From a checkpoint of a small sound classifier: 1.46M parameters, log mel input.
Rows from block 5, named by matrix and row number. Each number is 128 + 32 x the weight over its row's rms, rounded and kept within 0 to 255. All counts start at 0.
# weight_ih_l0_reverse: LSTM input weights, backward direction (gates i, f, g, o stacked) (model.rnn.1.rnn.weight_ih_l0_reverse, 384x192), inputs 0-95
weight_ih_l0_reverse.122 [104 139 122 132 190 136 128 149 121 126  96 135 129 130 161 126 103 163 153 101 130 180 158 168  51  44  87 174 124  53 129 199  57 112 133 125 139 125 143 144 158 158 132 164  91 172 184 133 189 150 164  92 129 138 127 137 152 136  95 156 190  97 141 113 132  95 141 142  76 167 117 125 190 153 152 139 128  85 127 161  93 161 106 171  99  68 159 157 126 179 159 160 127 125 137 197]
weight_ih_l0_reverse.123 [156 116 105 109 182 164  93 129 176 124 139 148 144 165 141 134  85 104 145 108 101 141 138 158  88 117 108  67 112  92 128 136 117 165   0 146 132  72 131 122 123 210 124 171 127  80 147 193 151 129 134 187 126 114 137  99 131 127 167 122 165 129 123 144 179  99 162 171 189 120  95  88 111 144  99 122 128 108 176  93 161 162  94 151  72 137 140 156 129 132 161 196 151 111  99  82]
weight_ih_l0_reverse.124 [116 140 132 105 143  97 103 150 121 139 156  69 113 128 136 170 109  78 118 110 126 132 116  78 124 166 199 171 162 139 119  40 133 121 105 142  82 140 149  87 104  22 153 151 158 135 105 157 111 128  26 150 162 116 144 125 173 116 106 114 194 126 100 113 110 139 133  59 205 140 152 139 148 153 167 137 102 159 142 139 158 190  96 110 127 110 192 135 152 108  88 197 148 108 185 115]
weight_ih_l0_reverse.125 [105 138 112 206 117 139 103  98 127 146 116 140  98 147 125 115 138 121 114 116 100  89 201 120 141 147 110 117 162 118 125 176  88 130 124 146 123 118 142  85  98 176 131 112 138 172 162  67 118 110 178 152 132 144  79  84 110 138 143 132 115  90 108 141 106 129 135  77 183 116 107 127 129 180 179  58 129 110 134 116 128 161 138 157  93 135 109 121 168 131 133 171 167 115 110 137]
weight_ih_l0_reverse.126 [171 176 138 107 106 120  56 168 187 148 134 187 127 137 141 126 112 142 109 113 187 131 162 112  97 149 133 145  95 176 184 126 136 144 103 192 112  88 136 130 130 208 152 101 133 163 110 174 113 150 109 125 141 165  83 176 123 124 150 133 102 111 167 139 106 122  70 110 131 130 195  51 122  71 132 115 125 136 140 122 144  95 136 125 131 160 108 166 164 156 108 176 129  87 115 178]
weight_ih_l0_reverse.127 [113  82 102 145 194 107 111 119 138 132 126 177 147 161 112 151  73 116 104 116 166 127 111 134 130 188 121 185 127 206 160 118  81 160  63  78 142  69 147 148 129 181 164 144 144 104  92 106 119 211 102 150 155  83 145  82 136  95 156 145 174 127 165  99 150 111  90  89 112 150 125 104 185  88 100 150 134 106 125 162 101 114 178 130 142 178 168  69  96 112 129 146 157 111  52 139]
weight_ih_l0_reverse.128 [206 145  59 170 101 193 158 141 164 122 150 121 116 115  96 243 105 193 175 135 105 124 120 147 108  83 127  81 151 161 128 121 106 121 135  67 105 186 125  97 116 115 162 149 150 108 175 165 130 194 152 110 108 150 160 106 127 104  99 115 101 138 128 150 172 116 109  90 141  94  62 151 140 146 144 109 153 149 142 155 112 117 163 108 127 122 133 112 128 158 103 146 112  81 115  96]
weight_ih_l0_reverse.129 [149 174  92  92 137  95 131 190  89 111  93 127 117 155 149 209 154 156 106 127  99 173  73 131 107  94 114 145 134 199 158 130 172 124 115 135 123  94 136 159 152 135 101 154 139 184 123  97 143 139 112 126 138 130  85 145 155  52  85 208 114 129 165 195 114 172 180 162 158 188 103 187 137 127 114 140  89 125 137 131 130 120 151  94  84 111 123  80 133 158 116  70 178  57 142  73]
weight_ih_l0_reverse.130 [131  88 191 153 138 102 138 128 155 104  95 110 141 223 102 140 159 154  98 110 203  85 167 140 117  51  95 144  61 136 173 118  75 117 104 141 147  54 125  95 146 113 102 130 122 103 194 104 138  49  75  88 102 131 114 122 106 115 122 112 210 156  98 132 111 171 106 148 203 103  62  97  83 134 111 120 111 144 134 145 163 190  70 140 155 144  97 159 113  90 137  89 124 130 148 104]
weight_ih_l0_reverse.131 [100 134 153 156 131 171 144 103 128 112 154 159 151 111  82 119 136 108 150 123 107  71 114 171  80 115 122  83  99 139 136  60 156 156  75 144 127 124 112 110  94 178 146 154 131 130 129 114 146 115 130 136 106 131 155  98 111 103 118 163 132 137 177 128 147 154 150 139  95 105 178 165 125 139  85 160 103 197  59 170 165 164 139 109  91 124 186 110 122 135 125  97 129 117 111 106]
weight_ih_l0_reverse.132 [170 101 175 159 179 149 178 162 156 191  72 167 163  81 156 160 117 139  89 116 105 126 172 169 105 130 184 181 170 135 120 109 136 145  87  63  69 128 149 127 122 175 158 120 146 126 186 117 124 133 130 127 109 163 112 123 149 156 136 123 172 127 206 123 143 125 136 129  53 101 112  75 124 107 133 108 103 134 102 146  78 107 115 109 152 113 105  65  93 147 139 145 108 100  74  87]
weight_ih_l0_reverse.133 [189  71 136 130 123  87 111 130  52 103 159 101 105 123 146 142 171 131 120 124 118 173 147 134 153 145 106 139 159 142  77  45  65 119 153 169 134 161 161 101 123  73 115 132 188 141 150 134 178 140  57 150 111  79 126 168 136 184 131 152 118  95 110 109 135 112 178  81 113 135 133 123 103 132 137 123 107 132  61  94 126 144 154 132 136  74 146 131 147 163 129 143 131 115 132 148]
weight_ih_l0_reverse.134 [139 155 169 129 146 144 129 149 111 124 183 133 202  44 154 137 161 124 112 176  94 176 123 136 142 109 109 160 101  90 181 127 138 149 191 158  84 147 105 160 125 132 127  99  96 141  76 117 112 129 150 113 114 152 130 154 156 136  93 134 112 169 112 125  98 169 155  97 192 139 139 174 125 137  79 157 148 124 161  99 113  89 114  78 155 105 156 102  78 143  91 102 131 163  76 141]
weight_ih_l0_reverse.135 [117 122 127 146 148 207 125 109 148  85 176 143 175 165 141  96 100 160 155 153  97 127 120 116 144 149 161 237 138 100 133 154 101 157  80 131 132  82 107 166  97  55 151  84 123 160 162 118 131 155 177 123  95 135 101 138 126 128  81 162 111 130 132 113 106 169 152 147 136  25  82 105 103 122 188 193 101 120 184 137 127 195 118 124 117  93 110  95 115 149 125 108 158 101 117 139]
weight_ih_l0_reverse.136 [114 101 115 150 141  95 107 143 141 135 129 148 140 115 116 136 147 125 112 115  95  98 144 156 177  70 153  99  98 135 170 121 122 145  93 159 139 121  59 125  99  63 146 126 151 127  79 158 121  96 140  94 175 115 110 132 101 135  98 125 145 172 129 112 106 106 115 119  73  88 118 151 159 166 122  14 122 162  58  91  85 128 115 147 133 125  90  67 121 180  88 105 108 113  99 133]
weight_ih_l0_reverse.137 [143 133 162 137 148 137  48 120 146 161 115 152  79 208  74  98 163  92  86 193 114 123 108  56 101  62 193 115 142 163  90 146 129 163  42 158 156 105 122  89 172  97 146 162 152 106 135 114 131 128 185  66  86  99 147 153 136  97 144 124 158  68 103 134 113 148 159  79 105 145  52  81 140 179 105 171 148 133 173 115 117 195  73 112 140 179 173 168 123 176 166  99 144 129 136 153]
weight_ih_l0_reverse.138 [126 115 138 122 112 142 122 113 107  32 186 193 150 157 113 128 121 128 120 153 191 120 124 143 163 141 129 140 145  99 134  94 117 160 175 101 127 115  92 123 107 139  99 103 180 167 194 173 113 108 135  72 120  72 102 141 179 157 145 114  92  81  91 116 131 121 151 128 116 132 128  90 112 121  62 124  86 131 138  91 153  70 168 146 106  78 117  80 173 102 179  38 168  82 140  69]
weight_ih_l0_reverse.139 [136  98 136 163 131 151 137 165  87 140 118 160 144 138 123 113 152 123 129  61  89 147  77 116 166 130 128 138 109 117 146 153 171 126 155 118 121 100 139 215 136 142 110 160 172 106 124 130  93 110  66 115 148  91  80  77 165 173 140 141  68 133 105 125 179 101 132 180 110 106 160 129 140 122 172 114 130  91  92 100 110 108 153 163  99 181 118 108 150 141 141 182  84  63 107 123]
weight_ih_l0_reverse.140 [120  47  76 151 111 153  86 132 180 128 111 134 136 124 126 141 211  92 160 130 122 166 152 162 131  79 136 116 139 154 156 106 121 203 118  93  96  91 144 144 117 143 118  86 174  74 127 166 144 172 221 175 146 136 135 106 129 163 139  81 158 132 120 178 140 121 137 203  71 131 183 161  96 105 103 112 155 119 131 154  89 149 143 133  81 162 126  54 129  72 194 153 142 108 118 102]
weight_ih_l0_reverse.141 [107 108  60  87 145 118 100 149 112  61 157 123 132 157 141  81 145 187 141 107 130 168 114 137 167  98 158 130 127 169 197 172 142 107 111 125 105 103 144 135 101 171 150  86 108 197 139 101  61 112 164 138 105 189 137 105 127 116  59 111  81 164 155  91  70  40 137 140 110 147 136 164 110 154  98 120 112 115 125 151 164 158 153  97 110 129 142 119 105  96  78 122 124 120 153 159]
weight_ih_l0_reverse.142 [180 161 122 168 110 135  84 156 112  63 104 147 147 160 126 119  89  90  97 130 166 139 128  95 181 108 143 122 167 137 115 162 156  75 155 126 119 155 168 190 102 154  96 205 138 126 182  78  86 108 120 135 174 115 132 119 141 105 112  38 118 150 147 135 139 103 126 221 113 177 106 116  90  82 146 154 101 150 115 113  89 131  94 111  99 185 131 129 117  80 103 185 100  42 116 134]
weight_ih_l0_reverse.143 [133 153 148 174 120 169 166 145 148 152 151 126 152 135 107 107 135 102  93 164  93 115 163 115 151 127 148 102 131 108  99 149  88  84  82  90 139 179 150 122  81 110 132 190 166 118  80 170 100  96 147  74 125 157  79 146 110  85 125 138 164 159 165 152 126  72  97 169 148 123 111 139 185 161 141 192 140 109 120 156  88 110 125 173 110 137 121 129  88 139 114 124  47 227 172  71]
weight_ih_l0_reverse.144 [116 135  65 126 138  87  87 195 143 125 168 121  90 124 139 166 102 167 111 162 145 129 111 173 152  71 182 148 149 133 150 147 123 133  90 119 121 112  74  86 123 207 109 134 152 108 152 129 156 174 104  67 137 157 164  88 103 156 141 182 118  88 185  71 111 117 110 133 172 184 105 143 144 193 112 149 176  82 192 139 124 114 166  93 114  78 180 117 121 119 161 139  87 123 106 123]
weight_ih_l0_reverse.145 [156  97 135 122 159  93 166 157 181  89 154 166 129 120 135 131 152 183 134 106 160 110 137 155 118 128 107 134 111 136 102 129  98 135 138  97 170 162 100 126 131 110 130 165  78 215  98 184 146 134  91 184 115 121 109 176 118  88 153 135 159 122 165  76 137 153 101 143  49 114  87 121 123 135 153  68 137 179 173 141 122 156 126  54 164 150 111  98 174 169 143 190  89 150  69 105]
weight_ih_l0_reverse.146 [149 136 132 171 107 121 108 146 135 115 116 105 128 173 133 174 167 136 137 130  76 175 110 152 113 131 144 100 134 117 135 146 105  53 139 156 175 105 100 111 118 147 124 128 118 108 190 167 145 120 147 103 154  85 156 151  70 186 206 134  86 102 107 119 111 151 139 230  92 219 130 195 145 123  82 138 165  62 135 166  74 179 103 158 129 107 199  88  96 163 149 136 109 149 156 156]
weight_ih_l0_reverse.147 [146 103 111 151  96 114 151  76 106 151 126 144 156 132 157 103 138 124  76  92 130 108 140 141 122 114 152  38 126 133 130 165 129 146 131  91 144 126 113 107 137 102 142  46 148 138 131  59 126  90  87 119  97  99 123 105 125 120 114 148 223  93 155 156 129 164  60 124 148  76 130 112 150 164 178 115 100 122 103  37 126 158 121 111 211 127  69 100 188 120 146 127 113 151 191 193]
weight_ih_l0_reverse.148 [ 56  98 133 145 123 163 137  96 144 172 113 149 156 126 145  74 153 156 175 130 109  97 124 115  80 117 137 132 131 105  90 104 166 101 129  99 196 125  80 175 112 140 168 126 152 162 194 143 110 121 127 206 161 122 149 148 182  72  77 162 183  83 123 145 150 218 146 169 115 138 146 137 109 129 114 101 147 161 134 144  84 143  95 128 121 144 101  16  89 189 125 167  99  94 102 147]
weight_ih_l0_reverse.149 [137 117 144 130 130 159 130  57 126 153 108 108 102  89 125 178 108 105 125 163 103  67 101 113 126 113 163 137 117 108  90 149 118 116 109  43 130  56 129 149 143  89 125 134  89  88 102 114 102 110 139 136  99  91 187 182 131 155 162 105 117 110 153  98 142  92 121 118 106 160  96 126 132 117 133 135 157  86 164 148 124 104  89 108 118 126  90  61 105 119 125 158  95 108 153 148]
weight_ih_l0_reverse.150 [134 113 162  75 167 188 127 142 117 116 122  78 160 109 148 132 100 118 156 105 134  92 134 102  30 151  80 124 177  73 113 140 154 131 114 104 102 166 108 163 185 121 154  98 134 125 126 147 102  90 144 119 117 152 143 107 134 110  82 123 114 117 183 220  95 155 145 133  72 150 140 157  86  92 125 103 147  65 111 123  62 125 111 114 123 156 154 124 157 147 131 125  89 148 107  85]
weight_ih_l0_reverse.151 [ 73 176 123 173 135  90 155 159 134  95 133 177 200 136  97 144 139 123  79 141 113 137 145 185  73 162 136 153 100 118 140 172  92 155 103  95 193 106 141 136 160 170 117 173  94 163 172 159  99 154 108 181 144 148 138 155 142 133  98 160 107  84  99 116 184 121  86 226 141 147 108 110 132 133 117 189 162 127 126 103 144  99 157 201 129 128 143  94 124 137 101 156 147 119  68 164]
weight_ih_l0_reverse.152 [114 172 152 142 203 205 123 102 136 157  88  97 139 121 129 136  97 144 116 155  54  85  89 162 116 109  79 119 120 112  86 163 101  96 225 150 153 126 128 160  85 167 109 155 117 117 141 151 114 145 135 100 170 138 133 133  95 163 132  69 171 129 149  67 157 142 119 145  97 150 103 209 144 107 147 122 116 130  96  97 132 142 120 123 179  72  94  87 118 126 157 134 128 112  89 126]
weight_ih_l0_reverse.153 [ 97 180  79 141 166 136 141 109 141 157 136 129 150 177 122 112 114 119 100  59 166 134  96 138 119 143 124  92 107 149 108 181 139 114  72 104 137  59 105 172 194 121 145 107 151 132  85 140 178  94 121 186 151 141 122 132  93 108 153 161 105 132 136 177 118 122  68 128  58 136 155 141 149 130 164 131 179  98 192  89  91 142 146 140 173 161  88 124 174 187  69 137 129  92 114 114]
weight_ih_l0_reverse.154 [107 102 158 129 156 181 119 133 134 137 114 121 115 126 108 152  99 106 118 177 155  94 113 133  43 125 135  79 125 122 140 124 137 119  24  74 107  73  87 132 120 142 103 118 129 172 111 121  98 141 146  69 154 150 157 142 102 124 173 183 138 106 105 105 137  79 125 164  53 174 150 109 104 156  79 139 150 140 195  73 143  71 141 154 120  96 130 145 127 132 125 169  63  85 113 138]
weight_ih_l0_reverse.155 [100 113 134 192 177 170  94 117 116 159 150  89 147 128 137 103 148 111  80 137 106 177 124 146  91 140 105 122 100 160 145 172  62 132 105 121  98 139 135 100 117 123 111  89 121 100 112 109 162 156 137 157 137  80 164 172 153  98 100  96  89 127  71 161 155 134 181 148 136 123 135  82 205 154 124 153 123 127 130  99 120 135 158 134  66  95 137  46 138 119  78 113 140 178 111 117]
weight_ih_l0_reverse.156 [144 113  73 104 126 127 161 155 166 198 133 157  48 137 132 112  82  64 171 147  90 125 131  60 145 128 129 127 169  70 133 120  74 130 132  84 109 136 100 126 108 133 168 194  92  85 101 116 117 122 184 135 149 103 108 109 100 102 108 136 162  93  39 124 132 138  89 147  29 116  91 136 153 132 125 133 143 118  61 165  74 130 117  71 152 135 111  75 118  96 107 155 122 140 148  58]
weight_ih_l0_reverse.157 [145 169  97 141 129 183 147 157 140 135 203 255 153 155 185 124 114  50  95 124 128 100 168 132 132 159 163 184  98 130  87 117 171 157 132 163 133  85 123  97 138 119 109 130 127 131 151 124 139 101 134 136 148 114  89  67 129 161 182 104 168 147 103 141 151 132 100 150 138 145 145 109 151 132  88 124  94 117 144 134 197 151 173 121 114  75 126 121 172 132 140 143 180 139 122  27]
weight_ih_l0_reverse.158 [137 133 108  97 184 166 164 134 149 163 105 134 108 160 124 138 162  99 146 138  93 134 124 161 134  61 119 120  97 133 139  99  99  67  89  33 152 156 119  91 159 177 161 193 102  87 126 177 143 135 165 101 122 139 168 171 173 148 140 184 113 114 120  99 157 120 132 225  89 138 114  91 150 190 134 139  76  79 128 147  86 117 125 118 196 136 120  53 110  81 132 103 133  94 160 157]
weight_ih_l0_reverse.159 [ 94 202 117 152 104 123  93 186 134 146 184 146 138 143 142 134 118 147 168 143 113 131 102 110 114 107  92 116 178 163 120 134 150 144  86 157  89 130 123  88 151 122  84 138  96 123 135 140 112 125 227 108 159 144 132 156 127 115 169 166 133  93 190  60  94 107 176 197 122 130 100 101 106  49 131 184 157 114 125 187 101  68 120 118 157 141 105 127 173  99 108 191 157 148  88 175]
weight_ih_l0_reverse.160 [166 163 193 104 165 141 114  98 140 111 104 135  74 116 180 119 173 126 146 114 115 120 172  64 200 130 138  73 116 153 187 144 194 169  91 163  79  83  96 126 135  98 107 178 161 159 140 107 126  94 124 149 135  75  95 141 132 133 126  98 154 115 120 186 118 116 114 154 154 145 129 161 151 110 137  99 115 150 129 172 122 176 120 139 155 173 135 115  98 174 123 149 138 149  84 152]
weight_ih_l0_reverse.161 [112 142 153 121 150  84  84  77 106 109 128 176 136  82 185 126 139 177 110  99 155 123  85 135  98  69 130 111 147 142  89 130 141 151 101 106 131  85 154 167 104 158 157 219 187 114 105  71 144 110  92 172 142  81  73 138  77 119 164 165 176 169 168 102 144 147 108 141 160 162 125 128 138 159  95 172  95 105 145  90 113 101 124  43 133 106 151 141 153 128 137 136 208  69 117 147]
weight_ih_l0_reverse.162 [ 94 105  98  71 102 132  68 147 188 117 141 131  61 156 124 166 141 132 216 152  99 139 145 123  97 119 138 187 125 135  91 155 125  97 105 118 125 171 194 131 129 112 152  86 152 152 132  69 118 155 121  88  80 137 132 126 134 130 105 136 158 134 111 133 132 106 133 149 133 154 148 132 114 177 175 102 157 115 140  96 111 178 133 142 192 155 160 132 125 147 121 116 126 115 161  46]
weight_ih_l0_reverse.163 [ 76 191 129  86 139 126 160 124 144  93  92 136 187 151 123  94 123 136 100 120  97 140  96 116 158 132  96 189 147 164 141 131  84  91 124 144 116 142 138  99 111 170 130 136 118 110 105  77 118 182 162 123 111 182 144 125 133  97 106 126 162 115  75 160 151 119 126 139 140 122  91 132 154 142 121  64 154  97 123 113 170 158 126 146  84 113  89 161 100 157 155  98 131  83 110 148]
weight_ih_l0_reverse.164 [ 85 176 130 101 115 128  89  90 155  81 128 175 124 156 153 116 165  78 130  77 159 118  77  86 101 158 147 128 112 122 127  77 102 154  80  74 174  89 161 144 100 169 171 180 175 174 144 148 101 172 126 157  89 106 172 110 133 159 199 163 170  92 173  93 153 122 138 189 125 131 114  83 131 100 189 126 180 115 138 113 121 126 144 105  74 104 173   0 140 136 190 147 164 101 117 134]
weight_ih_l0_reverse.165 [122 115 155 107  98 123 177 121 117 114 123 101  81  78 129  87 100  97  84  46 160 132 115 125 132  93 156 124  91 101 100  97 162  98  96 171 114 108 129 113  95 138 115 131 164 176 103  61 105 169  80 170 114  88 116 138 171 179 125 155 106  88 144  48 127  36 124 108 132 114 145 139 111 127 139 153 150 143 128  99 122 147 134 111 166 127 139  95 145 162 152  93  69  73 103 109]
weight_ih_l0_reverse.166 [103 175 140  96 159 200 143 102  95 137 118 137 114 137 143 105  93 132  96 120 152 115 142 128 153 147 144 173 132 143 128 126 134 152 142  83 135  90  61 140 114 114 168  70 153 160 184 145 173 113  65 237 126 100 142 181 153 103 120 146 117  96 129  84 123 108 115 164 104  87  63  86 157 111 107 104 139 141 134 179 109 135 107 169 122 137  75 124 106 141  74  86 122  82 101 192]
weight_ih_l0_reverse.167 [121  81 101 168 106 135 148 108  87 137  63 175 162 136 141 115 109 115 133  61 125 140 132  80 132  88 105 119 112 105 169 115 168 110 115 130 151 169  91 106 128  90  97 172 104 131  88 123 126 113 155 137  91 172 114 116 112 101 105 134 128 189 160  74 181 145 102 146 154 111 129 140 105 110 147 146  70 151 123 205 102 115 124 167 113 150 188 172  95 162 142 131 136 110  92 156]
weight_ih_l0_reverse.168 [118 146 101 143 108 155 126 149 127 103  63 149 129 108 116 210  82  99 152 134 109 167 160 190 121 146 132  88  68 158 157 151 141 114 113 137 145  70 109 158 162 112 184  91  63 133 134 121 146  74  28 110 140 106 182  70  92 109 107 129 121  77  93 168 154  61 152 137  72 155 164 136 157 135 125 116 159 116 109 176 121 132 124 105 176 203 118 129 167 115  99 155 144 125 172 100]
weight_ih_l0_reverse.169 [147 116 128 143  94 118 157 188 176  90 156 140 166 185 127 122 185 122  97  90 117 101 115 103  42 180 129 110  68 142 123 143 127  94  58 139 146 103 111  80 142 178 159 159 139 132 134 131 170  95 149 166 123 134 125 142 118  84 165 100 161  52 135 152 159  71 116 123 143 135  90  57 183 164  87  71  66  72 110 119 137  64 134  90 117  69 146 188 118 138 128 160 163  71  86 113]
weight_ih_l0_reverse.170 [107 112 169 157 159  71 114  70 107 106 178 133 133 161 131 206 109 188 238 125 107 133 140 193 130 128 153 107 127 194 125  71 121 120  91  78 113 115  90 125 116 101 120 154  98 144  74 115 162 164 150 134 103 101 160 131 176 111 117 128  99 155 109 151 133 188 165 147 151 126 183 113 100  86 203  99 159 144 107  78  55 138 120 166 136 154  95 150 132 102  92  57 126 141 119 128]
weight_ih_l0_reverse.171 [109 139 105 106 140 155  82 100 134 112 150  69 123 135 158 160  93  98 172  92  94 103 132 147 138 133 161 156  74 190 149 134 174  71 119 121 120 141 147  89 149 144 138 154  85 184 152  95 130 117 158 209 110 127 149  53  82 161 135 167 144 111 127 153  72 100 109 164 138  95 171 151 180 143 126 112 125 126 136 149 159 182  61 158 127 171  89 110  43 123  92 181 150 136  72 175]
weight_ih_l0_reverse.172 [170  81 156 119 222 122 178  90 177 110 131 113 113 159 117 118 107  89 109 141 141 108 101  91  93 113 118 128  95 153  97  76 139  74  28 107 129  65 128 116 102  73 101 156 101 180  95 127 169 133 122 129 157 118 142  63 166 159 146 101 187 153  98 122 126 149  98 129 185 190 142 139 121 132 105 143 113  91 131 123 121 150 167  89 130  87 153 122 122 144 168 169 185 144 197 144]
weight_ih_l0_reverse.173 [124 142  60 213 162 150 166  91 121 135 177 174 136 166 172 129 120 173 138 138 161  70 114 151 126 189 198  77 107 121 150 124  95 106  95 117 107 159 127 126 135  84 142 114 137 130 103  95 123 141 205  94 136 138 172  88 153 143 124 122 161  87 129 131 111 141  95 157  95 118 112  76  68 192 161 119 106 117  94 176 142 102 159 185 140  98 139 165 117  78 132 192 132 153 168 132]
weight_ih_l0_reverse.174 [162 127  62 124 140  80 126 168 147 171 134  54 140 159 169  77 134 168 152 109 101 151 108 153 157 133 157 194 122 106 148 168 174 160  89 109 147 143 171 136  68 181 155  98  89 138  82  91 118 151 175 172  88 124 163 139 117 142 117 175 160 137 140 118 121 115 146  88  83 176 121 137  69 122 161 106 153 107 120  87 130 147 121 144 138 111 128 144 179 141 119 127 144 156 114 100]
weight_ih_l0_reverse.175 [148 127 194  84 131 138 100 127 159 143 134 165 103 202 102 226 139 104 109 119 170 135 144  65  90 110 165 163 121  77 119 107 140 123  89 189 142 131 152 150 174 108 104 136 126 132 113 164  97  86 138 160 172 167  70  88 101 162 117 116 144 131 105 106 153 138 158  70 143 137 132  98 175 167 120 130 135  56 109 128 162 110 155 138 147 148 186  87 157 198 101 109 117  88  54  96]
weight_ih_l0_reverse.176 [110  80 130 136  92 125 166 128 123  99 147 138  92 141 151 112 155 138 146 140 127 116 176  84  88  65 171 117 159 125 181 137 101 159  99 103 170 117 162  88 107 169 100 111  77 164 127 173  95 142 130 140  56 186  94  98 107  80 166 144 136 170 167 151  51 160 156 167 152 126 147  47  99 118 126 150 160  77 134 175  78 105 118 100 100 151 109 121 183 126  94 123  98 175 164 169]
weight_ih_l0_reverse.177 [125 140  71 138 130 164  26 130 202 141 120 214 128 166 163 132 101  88 160 155 159 165  87 124 113 111 126 156 113 100 132 165 156 108 110  46 137 178  94 136  77 108  89 141 107 123 141 123 136 127 184 170 120 144 117 145 141  96 145 124 111  56 113 116 132 101 125 192  73 138 134 186 136 109 103 104  98 120 175 125 131 136 133 178 114  99 179  40  63 148 188 169 116 156 125 125]
weight_ih_l0_reverse.178 [143 136 174 108 137 100  94 140  67 115 155 122 141 149 158 131 155  93 157 186  96 133 140  93 124 116 145 132  80 112 120  79 166 113 135 137  79 155  90 148 129 174  99 118 126 123 126 153 145  92 114 194 128 127 156 143 168  29 159 143 108 117  32 129 161 159 172  88 166 131 131  77 102 139 146 166 194 120 168 140  90 208 162 142 102  85 122 146 167 135 109 163 129 150 170 135]
weight_ih_l0_reverse.179 [161 133 160 110 125 110 100 192 164 138 170 159 127 105 147 170  93 158 107 108 107 117 139 164 142  87 115 111 139  92 109  90 148  96  88 182 150 138 170 138 131 124  83 109 137 171 104 127 117 149 162 131 116 146 104 238 147  82  98 134  87 130 167 167  87 131 115 132 160 129 121 143 168 135 161 164 141 160 174 149 126 189 194  90 103 131 140 141  72 130 109 117  99 106  72  89]
weight_ih_l0_reverse.180 [110 161 131 130 192 160 142 153 176 196 139 133 114 124  57  85  72 144 123 105 131 130 122 137 113 126 160 111  87 109 145  93 147  97 175 109  85 116 183 134 122 163 182  94 125  60  80 208  95 114 137  71 133 114 125 153 110 105 125 146 107 138 113  94 150 109 108 106 119  85 190 130 167 165 128 122 187 186 196 165 142 155 132 153 158 171 170  98 107 152 190 196  70 113 127 126]
weight_ih_l0_reverse.181 [139  94 154  79 144 104 103 106 164 115 114 133 177 176 119 133 206 108 129  71  88 149 118 103 105 162 109 166 188  87 159 188 124 131 107 128 139 123 170  82 122 161 133 147  69  88  82  83  59 136  94  98 149 162 201 122 140 186 141 128 116 124 108 137  59 145 127 123  84  93  85 102 105 136  72 149 100 114 129  84 154 143 134 122 147  90 126 124 131 149 127 102 148 116  86 125]
weight_ih_l0_reverse.182 [160 129 150 191 142 145 143  96 101 100 145 131  94 132 144 133  52 105 115 147  89 166  93 122  78 120 175 112 170 129 148  93 199 100 126 136 140 139 119 165 132 124 189 128 162  97 182  75 133 213  92 115 120  99 141 134  69 111 135  94 118 142 166 143 158 188 216 102 126 143 107 165  71  77 196 137 132 130 113 134 110  94 172 115  83 154 131 171 139 163 144  74 140 127 197 147]
weight_ih_l0_reverse.183 [ 88 116 118 173 130 139 111  93  99  89 142 104 114 175 142 113 147 112  66  75 138 149 144 180 110 139 141 194 139 103 154  50 141 111 105 158 171  92 118 139  80 200 149 129 155 124  95 175  98 179 177 131 205 114 116 136 120  81 162 143 136 108 177 119  67 160 152 115  99 181 168 132 137 105 103 134 121 117  79  63 127 167 103 123 134 143 112  94  54 120  70  88 161 130 130 104]
weight_ih_l0_reverse.184 [105 101 102 150 111 108 122 145 157 139  98 122  74 177 100 105 168 115 123 182  97 142  94 129  41 100 109 101  96 149 126 105  95  89 104 152 137 160 189  88 109 153 147 132 117 194 153 125  57 114 182 173 169  94 149 180  59 135 147  89 194  39 117 111 222 171 134 123  97  75 190  96 128 105 111 137  99 123 133 104 135 147  67 135 125 140 181 162 117 110  96 152 139  73 107  97]
weight_ih_l0_reverse.185 [119 128 169  78 151 123 112 171 110 121 167 116 151 154 124  90 117 126 151 129 182 133 159 145 162 120 117 113 154 181 106 156 113 111 165 185 124 139 130 152 147 115 100 120 176 207 149 117 125 178  83 146  68 157  92 143 127 161 119 143 130 100 127 182 118  91 117 126 119 150 151  81 125 149 121 118 116  93 131 178  81 167 145  84 149 122 126 111 175 110  91  67 138  85 146 130]
weight_ih_l0_reverse.186 [118 105 154 144 171  80 154 143 104 185 150 166 116  78 114 126 126 101  72 159 114  95 101 124 145  66 109 181 187 129 131  89 150 164  82 159 141 147 143 120 169 158 153 133 103 107 186 115 141 181 207 157 146 108 138 147 170 143 104 111  73 117 133 137 178  97 130 135  79 113 215 195 170  96 102  97 167 168  90 157 128  61 117  73 111 143 126 219 147 138 157 100 164 111 127  76]
weight_ih_l0_reverse.187 [141 125  79 131 138 105 150 101 111 147 126 167 147 102 168 107 136 191 127 103  82 103 160 130 139  73 148 167  87 100 127 120 172 167  78 152 141  79 102 124 139 145 118 112 107 148 134  77 171 149 119 119 114 117 119 113 134 150 104  75 147  37 149  91 143 160  76 100  98 148 132 134 124  80 170 114 115 140  95 156 100  70 152 138 119  51  75 150  90 103 116 229  65 133 121 111]
weight_ih_l0_reverse.188 [158 107 184 122 156  84 144 109 135 157 121 169 166 114  85 111 128 122 140 164 173  84 167 165  54 122  32 137 115 174 121 117 164 109  73 121 145 148 109 157 168  97 155 175  79 113 114 126 118 144 122  80 106 159 100  99 123  88  95 142 114 165  77 116 132 119 101 119 121 151 130 151 135 119  63 192 171 131 203 132  82 122 151 104  50  90 137 162  94 102 116  96 111 156 114 148]
weight_ih_l0_reverse.189 [109 106 165  45  70 115  74 105 125 133 116 120 187 112 153 120 105  99 125 122 117  44 178  82 147 106 127 137 193 159 105 147  68  90 153 128  99 151 169 112 115 103 105 149 136 162 169 148 112 167 101 162 140 142 113 129  85 161 108 116 112 144 131 143  57 146  88 139 123 116 145 151 130  93 128  83 122 123 120 101 100 164 155 105  99  98 112 152 147 151 104 155  86 132 136 126]
weight_ih_l0_reverse.190 [ 98 132 126  77 114  83 137  89 143  99 130 137 106  71  90 166 144 113 198  96 210 112 170 133 157 115 104  68 166  96  92  95  95 128 144 154 143 112 156 162  80 147 120 112  93  78 106 131 113  99 166 122 136  90 171 157 133 121 128 110  72 116 103 106 103 142 112 158 129  84 114 160 128 155 147 100 131  61 161 121  70  97 152 146 174 131 123 126  77 126  86  85 163 145  87  59]
weight_ih_l0_reverse.191 [ 88 167 102 119 125 133 156 125 149 132 130 113 140  81 121 165 170  80 167 200 143 111  95 109  98  87 169 157  85 172 104 125 137 161 116 133 158 158 121 141 154 128 173 188 117 125 105 170 127  68 125 136 131 111 112 158 134 144  63 148 138 152 118 113 137 140  63 186  81  67  72  84  95 131 123 190 143 151 128 136 111 107 190 166 160 167 196  24 129 134 151 116 128 161 149 141]
weight_ih_l0_reverse.192 [187 103 146 132  68 209 126 120 123 140 133 155 100 125 114 125 109 157 177 116 126 120 129  70 131 149  79 134 160 104  92 121 120 134  66  95  97 132  91 121 137 123 119 113 154 109 108 128 170 164 119 107 103  90 104 130 147 120 143 109 133 176 106 104  83 104  99 110 100 199 154 123 139 112 118  74 146 129 109 130 152 141 145  67 165 158 110  99 116 134 146 102 121 136 120  86]
weight_ih_l0_reverse.193 [ 86 142 128 150  84 131  89 118 141 133 148 179 131 108 131  97  84 141 134 164 112  84 159 139 171 125 114 139 145  98  95  93 110  50 171 121 116 143  42 107 133 154 111  79 138 142 149 148 101 116 112 122 134 119 101  67 143  68  95 134 149 104 194 138  70 183 133 175 163 152 124 176 121 121 191 128 120 154 128 122 142 210 114 155 185 160 132 123 130 125 168 151 143  62 133 153]